A small masked image model, trained from scratch: encoder arch vit, encoder activation gelu.
Rows from block 0 of the decoder of a small masked image model, named by matrix and row number. Rows with one number belong to one neuron. Each number is 50 + 12 x the weight over its row's rms, rounded and kept within 0 to 99. All counts start at 0. After the name is the row's rms in percent of the matrix's.
After each neuron's rows are labels from the 100 images, of 14848, where the neuron reaches its highest value: "peak at" is the part of the image that holds the peak. Only what is clearly more common there than usual is listed. The data: larger renderings of crowded toy scenes.
# fc1: MLP up (decoder.0.mlp.fc1.weight, 512x128), inputs 0-63
# fc2: MLP down (decoder.0.mlp.fc2.weight, 128x512, transposed), outputs 0-63

fc1.201 093:59 61 49 37 39 48 47 49 55 43 47 71 43 38 40 49 69 64 38 33 56 69 36 59 49 57 47 44 48 54 58 37 66 24 28 37 40 44 45 59 47 58 41 63 66 35 20 50 46 50 41 49 53 50 55 46 60 48 64 60 53 54 51 49
fc2.201 088:42 39 46 50 45 51 36 50 39 40 41 42 51 78 58 24 26 44 30 55 46 62 56 67 57 53 44 34 44 70 42 37 25 51 48 57 59 62 67 47 51 49 41 35 50 50 44 65 39 41 61 52 63 52 55 41 55 53 46 49 58 48 41 40
peak at: bottom centre; bottom right

fc1.11 074:44 57 42 63 46 65 39 44 60 67 29 64 51 35 49 54 38 64 44 55 61 30 70 62 50 29 44 70 40 58 25 51 51 62 39 62 41 18 55 45 37 52 64 40 35 51 50 47 39 53 54 49 44 57 34 38 47 52 27 44 40 48 63 54
fc2.11 074:77 29 46 51 59 59 37 79 66 47 38 42 33 48 52 57 59 60 37 39 55 32 54 50 45 64 33 35 49 52 46 54 44 42 43 47 43 45 52 72 52 59 68 54 40 52 60 41 55 48 71 49 61 68 41 52 53 56 56 56 39 69 51 68
peak at: bottom left

fc1.238 103:65 50 76 51 54 30 60 53 50 47 54 30 61 41 69 43 45 58 51 48 59 49 34 57 42 55 42 62 61 49 38 60 39 47 31 30 51 45 72 36 42 64 63 54 50 41 46 52 53 48 69 36 42 34 46 56 51 46 53 70 38 78 49 35
fc2.238 118:56 50 33 55 53 61 49 43 62 47 51 28 41 61 64 64 39 61 49 38 27 53 44 40 50 52 40 69 55 34 51 50 55 62 66 52 49 54 42 42 66 50 57 44 42 61 85 53 52 27 46 66 47 37 62 46 59 64 39 33 39 40 57 62
peak at: middle left

fc1.207 072:46 41 37 57 51 45 54 52 43 55 65 60 51 73 42 46 58 39 47 64 52 47 43 51 40 31 49 59 43 45 51 63 37 57 61 36 13 58 35 26 27 40 42 42 53 66 32 80 57 57 42 59 48 54 69 54 37 68 34 33 51 43 53 62
fc2.207 071:42 51 49 31 38 69 31 47 67 56 75 48 62 53 58 37 32 62 69 51 56 56 52 29 41 64 48 43 51 67 29 46 51 50 40 57 36 52 42 86 48 70 50 37 42 58 42 28 56 66 55 47 58 39 53 39 40 45 44 69 66 41 46 54
peak at: bottom left

fc1.445 087:33 48 42 59 42 33 39 35 45 45 50 56 44 41 74 69 68 56 59 66 53 42 43 61 46 39 60 57 46 41 49 21 49 29 37 51 56 36 48 50 55 40 67 48 19 52 32 68 52 53 58 34 48 30 31 43 48 50 23 53 41 51 36 49
fc2.445 094:58 42 68 58 65 51 50 69 61 41 41 57 37 52 50 38 38 51 44 64 73 70 58 45 62 42 39 53 39 65 47 31 41 48 54 46 22 48 46 37 60 54 53 22 50 44 57 49 55 22 49 53 44 59 71 63 68 68 52 56 53 64 49 49
peak at: bottom centre

fc1.232 110:35 42 44 31 53 56 55 52 50 49 55 45 49 54 54 60 35 62 36 42 25 48 63 46 32 65 72 34 56 59 43 58 52 60 50 51 41 65 52 48 52 31 59 53 62 56 66 76 62 55 53 67 57 44 44 37 56 74 25 20 34 37 38 57
fc2.232 121:37 31 52 52 56 62 45 50 50 45 55 61 55 83 39 61 73 46 35 37 50 50 29 45 46 60 67 47 42 52 40 41 58 54 56 53 54 46 38 42 33 86 53 40 56 51 41 49 57 22 35 51 32 49 62 64 41 27 45 42 66 51 72 29
peak at: top centre; bottom right

fc1.206 100:43 51 61 62 60 45 57 59 54 57 36 44 37 43 29 50 41 46 50 80 59 63 57 47 56 70 49 26 54 63 46 33 47 69 60 54 42 55 42 57 63 48 45 41 53 47 65 45 69 46 57 63 61 48 31 58 52 53 42 33 37 58 29 53
fc2.206 099:48 52 49 40 42 67 36 46 30 38 56 58 39 56 50 65 72 39 39 57 58 41 52 49 36 73 65 51 63 57 58 42 44 69 41 73 53 32 53 28 26 49 48 48 28 44 31 48 47 67 40 60 33 69 33 63 52 44 69 42 42 57 45 62
peak at: middle left

fc1.113 099:59 36 30 48 56 45 52 36 49 59 64 58 40 35 73 39 29 57 51 20 59 67 74 75 60 47 50 62 48 63 61 49 39 51 39 41 56 49 52 39 66 41 50 69 50 39 63 51 33 46 78 25 48 56 46 65 57 28 31 56 59 60 45 43
fc2.113 094:51 71 59 57 66 40 60 58 58 34 63 66 46 51 43 60 45 41 49 52 37 41 56 47 56 61 64 65 49 41 56 61 52 39 43 62 50 58 63 44 46 66 63 51 14 46 42 39 52 43 50 53 48 61 40 53 31 57 66 43 52 46 71 31
peak at: bottom right; bottom centre

fc1.196 080:59 49 40 54 45 37 57 19 57 50 40 50 53 40 68 53 32 64 64 52 42 57 39 68 67 61 44 46 54 62 57 72 53 47 59 41 44 31 45 57 37 58 52 38 45 56 23 61 54 67 50 36 51 39 49 50 35 48 44 54 37 38 44 63
fc2.196 121:59 65 69 54 54 51 38 81 71 65 70 52 56 65 38 41 45 43 55 62 42 46 74 23 41 36 50 38 57 52 64 32 41 45 30 56 52 74 59 52 47 48 47 46 61 29 62 36 50 33 44 61 48 26 40 24 44 56 50 41 52 47 73 40
peak at: top left; top centre

fc1.102 138:68 65 50 62 56 55 48 67 53 53 54 57 52 59 62 53 54 40 58 62 51 50 55 61 46 59 51 61 54 42 46 52 42 43 44 45 43 43 44 44 60 44 41 66 57 39 49 43 43 55 32 47 45 57 38 49 46 48 54 59 53 48 49 56
fc2.102 163:36 40 41 50 46 43 37 49 47 43 62 52 67 51 52 50 31 63 42 35 59 58 74 70 54 58 43 53 56 67 28 49 69 47 37 42 76 56 49 38 64 50 60 34 37 28 63 50 41 55 64 52 71 43 17 37 73 50 54 49 58 66 46 63
peak at: centre

fc1.324 066:36 37 29 68 28 43 36 31 50 49 39 56 20 57 44 57 52 82 54 46 57 49 55 74 41 52 61 62 33 58 25 55 66 64 58 58 63 57 41 31 49 61 63 48 51 38 41 55 53 47 36 54 54 33 51 31 43 38 53 47 38 41 61 68
fc2.324 090:41 50 58 49 44 51 44 48 26 59 42 52 55 54 68 47 37 57 43 25 57 42 66 41 37 35 52 43 53 43 55 34 56 57 43 55 51 71 63 47 60 45 37 63 57 51 54 29 53 69 56 64 60 44 51 54 64 39 49 35 46 53 45 50
peak at: top centre

fc1.50 079:49 59 57 66 37 55 58 40 63 52 36 46 43 65 54 55 72 39 48 47 54 36 42 45 48 41 53 24 50 42 33 56 59 75 48 65 31 32 59 43 37 45 35 55 46 50 67 57 52 30 34 49 27 44 54 20 46 66 37 48 44 60 44 60
fc2.50 086:57 31 54 46 68 59 47 13 42 58 56 34 28 39 64 51 42 62 24 65 45 35 64 62 41 46 39 63 51 59 63 53 71 44 36 27 50 38 37 67 52 48 41 54 56 67 35 46 70 52 65 45 52 44 45 72 53 52 58 53 39 75 49 64
peak at: middle left; centre

fc1.41 130:49 47 63 69 51 55 59 50 26 54 60 32 31 58 46 52 57 66 32 31 38 48 67 52 54 49 60 48 63 44 49 36 54 52 44 74 31 45 62 58 51 58 61 51 86 28 45 35 53 32 23 54 69 53 48 44 69 33 40 68 33 47 39 49
fc2.41 112:45 62 40 37 74 35 60 62 45 41 47 45 43 49 36 59 35 47 60 23 48 49 47 57 46 49 69 48 58 65 41 67 37 54 29 79 27 52 51 46 49 36 59 55 29 56 33 39 41 48 64 62 47 36 38 51 71 57 53 24 60 45 72 63
peak at: middle right

fc1.489 078:53 48 62 47 43 45 48 46 45 52 37 30 58 73 42 49 39 34 65 51 52 65 09 70 45 48 43 57 38 69 39 48 25 24 52 57 50 48 55 39 34 49 51 48 49 48 58 54 69 26 40 50 34 46 50 35 67 23 38 65 53 26 41 64
fc2.489 084:50 50 54 53 38 47 69 63 65 65 38 76 52 63 72 55 50 55 56 61 40 34 50 37 21 65 42 59 37 48 46 44 58 58 14 30 61 55 57 45 64 61 50 69 45 61 41 38 39 64 36 70 47 45 45 54 48 74 41 39 25 47 30 68
peak at: middle left; centre

fc1.98 104:58 35 67 38 30 52 33 54 40 29 33 61 43 51 40 62 51 52 31 50 61 65 48 49 48 34 58 62 61 56 58 63 44 55 64 38 60 57 53 65 49 29 18 68 31 81 56 33 45 62 47 36 78 65 53 67 51 63 39 56 59 51 50 29
fc2.98 107:58 46 39 45 45 52 61 11 56 56 40 73 43 66 45 41 69 37 39 35 44 44 43 46 51 74 35 46 56 67 63 60 59 38 47 59 57 55 41 37 77 65 42 47 50 36 57 63 61 36 53 66 34 40 51 25 60 38 51 77 53 39 48 57
peak at: top left

fc1.39 090:84 81 74 56 44 35 23 56 39 45 63 53 39 71 48 39 52 41 43 50 51 53 35 51 66 35 48 34 50 48 58 48 00 32 55 55 45 67 34 54 39 45 43 47 38 29 39 50 48 45 59 66 44 59 30 57 52 33 62 49 56 38 52 51
fc2.39 098:72 47 53 59 38 36 45 60 38 50 52 29 50 49 46 52 51 52 30 54 36 21 46 62 22 52 46 60 52 59 37 42 46 57 54 29 64 47 50 41 52 71 46 42 51 65 60 68 60 57 57 66 36 48 69 45 34 59 41 39 49 41 43 44
peak at: middle left; centre

fc1.88 109:49 54 51 41 44 46 49 35 35 42 61 33 47 52 45 54 50 57 42 44 73 42 54 56 24 40 56 75 32 69 62 70 56 28 60 46 36 34 47 57 49 49 67 39 45 46 46 30 58 23 41 40 31 50 23 54 54 74 53 52 53 51 53 55
fc2.88 095:33 57 60 62 56 63 53 47 17 42 35 41 54 61 59 53 65 41 57 71 37 66 71 59 52 53 63 46 46 46 57 43 26 74 32 48 66 24 36 43 40 41 44 40 50 48 81 63 54 56 53 40 63 43 63 54 52 56 58 53 30 37 24 41
peak at: top right

fc1.491 084:19 36 45 61 66 25 31 36 46 50 50 61 41 51 44 51 66 53 52 56 71 52 45 63 43 72 57 59 74 57 40 44 37 55 35 46 53 75 42 46 63 45 59 37 38 59 63 60 52 47 35 66 50 20 66 26 53 62 40 50 45 35 57 49
fc2.491 093:46 39 59 39 70 50 59 46 56 32 71 57 63 35 54 57 68 59 58 56 58 26 40 38 27 56 53 64 36 47 53 57 55 51 68 23 47 68 62 41 58 58 70 30 69 30 38 45 50 47 48 65 45 63 53 59 39 50 54 44 33 58 39 40
peak at: bottom centre

fc1.70 136:55 34 48 54 66 45 43 35 61 47 47 48 42 47 67 36 65 71 57 39 63 60 46 49 76 78 42 79 57 30 65 48 46 49 61 51 49 40 46 09 53 56 68 35 30 46 48 61 47 41 49 49 41 39 32 44 46 56 64 43 40 50 60 49
fc2.70 105:50 54 50 85 47 48 50 63 41 57 46 52 53 72 40 63 42 56 59 70 43 69 37 40 64 43 59 63 37 22 51 53 55 40 44 55 25 62 62 80 58 49 40 55 63 33 41 41 61 48 49 32 41 62 58 53 53 45 35 56 59 38 85 42
peak at: top centre

fc1.330 066:54 60 40 47 41 40 43 40 30 57 51 67 31 53 48 55 54 66 62 50 56 47 38 59 33 50 17 49 63 48 42 40 52 54 28 51 30 43 54 50 41 50 33 71 59 48 30 43 57 21 63 31 47 41 50 56 54 44 54 48 39 51 29 48
fc2.330 066:41 59 54 48 35 53 44 55 25 45 53 37 43 42 50 26 48 58 45 64 29 64 62 60 48 47 32 43 22 64 48 55 60 35 40 58 48 54 59 44 56 44 64 41 78 60 43 64 44 63 59 69 48 52 44 36 68 64 57 68 49 60 56 54
peak at: bottom right; bottom centre

fc1.26 106:45 66 20 67 37 51 41 49 56 74 73 36 42 49 33 29 53 57 44 79 65 76 52 37 55 51 35 34 47 61 46 57 48 49 51 47 53 22 63 42 52 45 65 60 52 47 68 42 67 59 30 76 46 69 41 45 64 53 38 47 43 52 45 53
fc2.26 105:22 45 55 43 45 43 51 34 39 54 36 64 65 59 56 62 69 34 58 34 48 67 45 67 68 43 65 42 44 50 63 42 38 52 50 54 55 37 59 35 33 62 42 52 46 26 74 55 46 48 57 34 44 52 35 18 49 48 58 68 39 44 52 39
peak at: centre

fc1.308 106:48 54 50 50 67 39 48 41 41 38 62 68 39 46 33 56 67 36 35 52 33 61 53 67 41 40 35 56 40 40 47 55 51 35 54 59 47 38 44 44 41 28 58 31 41 53 44 41 41 74 42 51 36 61 47 70 55 61 36 26 57 44 40 60
fc2.308 107:36 69 82 51 45 48 65 26 39 33 68 62 37 33 57 50 44 57 77 47 43 69 43 47 40 48 51 42 63 61 40 50 52 51 54 69 59 46 41 39 50 44 44 56 50 29 62 47 39 59 50 40 65 50 55 56 33 50 73 47 34 59 52 61
peak at: middle right

fc1.128 074:51 44 65 29 51 48 47 48 45 70 41 64 33 65 67 25 69 55 53 40 50 44 66 36 38 28 48 51 48 57 50 51 49 43 40 27 70 72 50 39 70 65 61 51 46 30 51 70 40 46 39 44 44 57 59 35 42 46 50 57 36 50 51 49
fc2.128 073:59 40 54 49 71 60 40 43 72 37 46 53 55 45 56 53 52 30 43 55 57 60 62 47 48 42 29 47 44 44 55 54 42 42 43 57 44 23 54 60 58 70 62 51 53 58 57 32 52 84 59 63 60 55 39 46 72 55 57 41 39 29 55 58
peak at: bottom centre

fc1.166 076:47 48 55 53 46 56 43 45 45 58 55 50 38 34 49 55 57 55 66 44 68 44 55 52 68 63 36 55 53 62 37 83 46 39 49 57 50 66 47 60 32 55 61 51 34 49 56 29 48 57 29 58 61 71 45 59 53 38 54 49 53 49 69 48
fc2.166 071:53 42 60 43 63 55 55 31 65 57 49 42 63 54 60 36 32 54 36 63 27 48 55 62 46 47 64 42 57 54 56 42 40 50 44 51 56 63 53 34 52 37 57 36 49 55 69 51 37 38 67 50 29 29 61 54 44 36 73 54 47 23 56 61
peak at: bottom left

fc1.269 169:49 45 71 61 74 44 67 51 62 49 39 58 51 57 47 40 48 59 52 68 44 59 51 35 63 50 41 32 44 41 80 55 43 51 52 57 56 65 45 69 57 60 40 26 47 49 65 54 60 36 66 69 59 51 49 51 45 37 33 42 73 53 45 55
fc2.269 119:49 58 51 38 35 67 54 46 53 40 44 47 63 57 48 41 64 37 40 41 60 42 55 55 41 71 48 41 57 47 38 51 60 58 40 54 55 46 68 51 65 44 63 61 43 74 43 52 36 56 44 50 56 26 60 48 52 56 61 63 57 30 54 42
peak at: middle left

fc1.267 052:42 68 57 26 38 43 41 34 56 75 58 51 55 45 43 58 61 43 33 46 65 46 59 41 54 31 33 52 45 50 68 56 56 41 37 59 55 39 74 49 55 49 44 34 39 33 60 55 38 42 44 58 49 55 45 43 47 58 38 54 35 34 67 44
fc2.267 055:42 44 46 33 39 37 63 53 27 38 44 31 61 52 61 38 48 46 61 70 53 50 60 56 47 47 31 51 62 40 41 28 34 54 43 59 67 47 73 51 56 46 47 35 46 78 33 69 40 54 39 50 74 62 46 41 52 56 54 57 44 42 59 54
peak at: bottom centre; bottom left

fc1.339 092:59 52 37 43 45 48 38 61 27 55 53 60 66 34 55 34 54 30 44 40 50 37 77 65 30 55 64 74 42 47 46 38 56 49 44 52 72 47 53 61 35 38 44 23 64 74 25 56 44 47 55 54 44 48 48 42 60 53 36 46 60 61 37 51
fc2.339 092:58 48 59 59 64 61 58 43 66 50 44 49 44 55 46 41 37 56 69 77 49 69 55 38 61 48 40 50 51 49 54 42 42 50 55 55 51 65 24 46 40 51 47 53 32 30 69 52 64 29 55 50 16 55 59 43 39 64 36 41 73 46 49 75
peak at: top right; middle right

fc1.16 071:49 40 46 42 42 50 71 60 28 51 58 44 39 48 52 64 57 52 46 74 51 59 42 40 30 58 52 66 70 50 46 47 52 48 58 42 42 63 42 51 38 54 47 39 33 62 67 37 61 60 67 60 30 46 73 47 49 57 41 51 30 36 63 49
fc2.16 074:58 59 50 54 63 30 39 47 56 65 43 59 55 52 47 51 47 40 76 36 49 46 42 49 50 50 64 58 27 25 36 73 53 32 60 46 35 47 64 38 61 77 58 73 37 43 54 56 56 46 49 57 60 58 31 36 70 49 28 42 62 45 47 87
peak at: top centre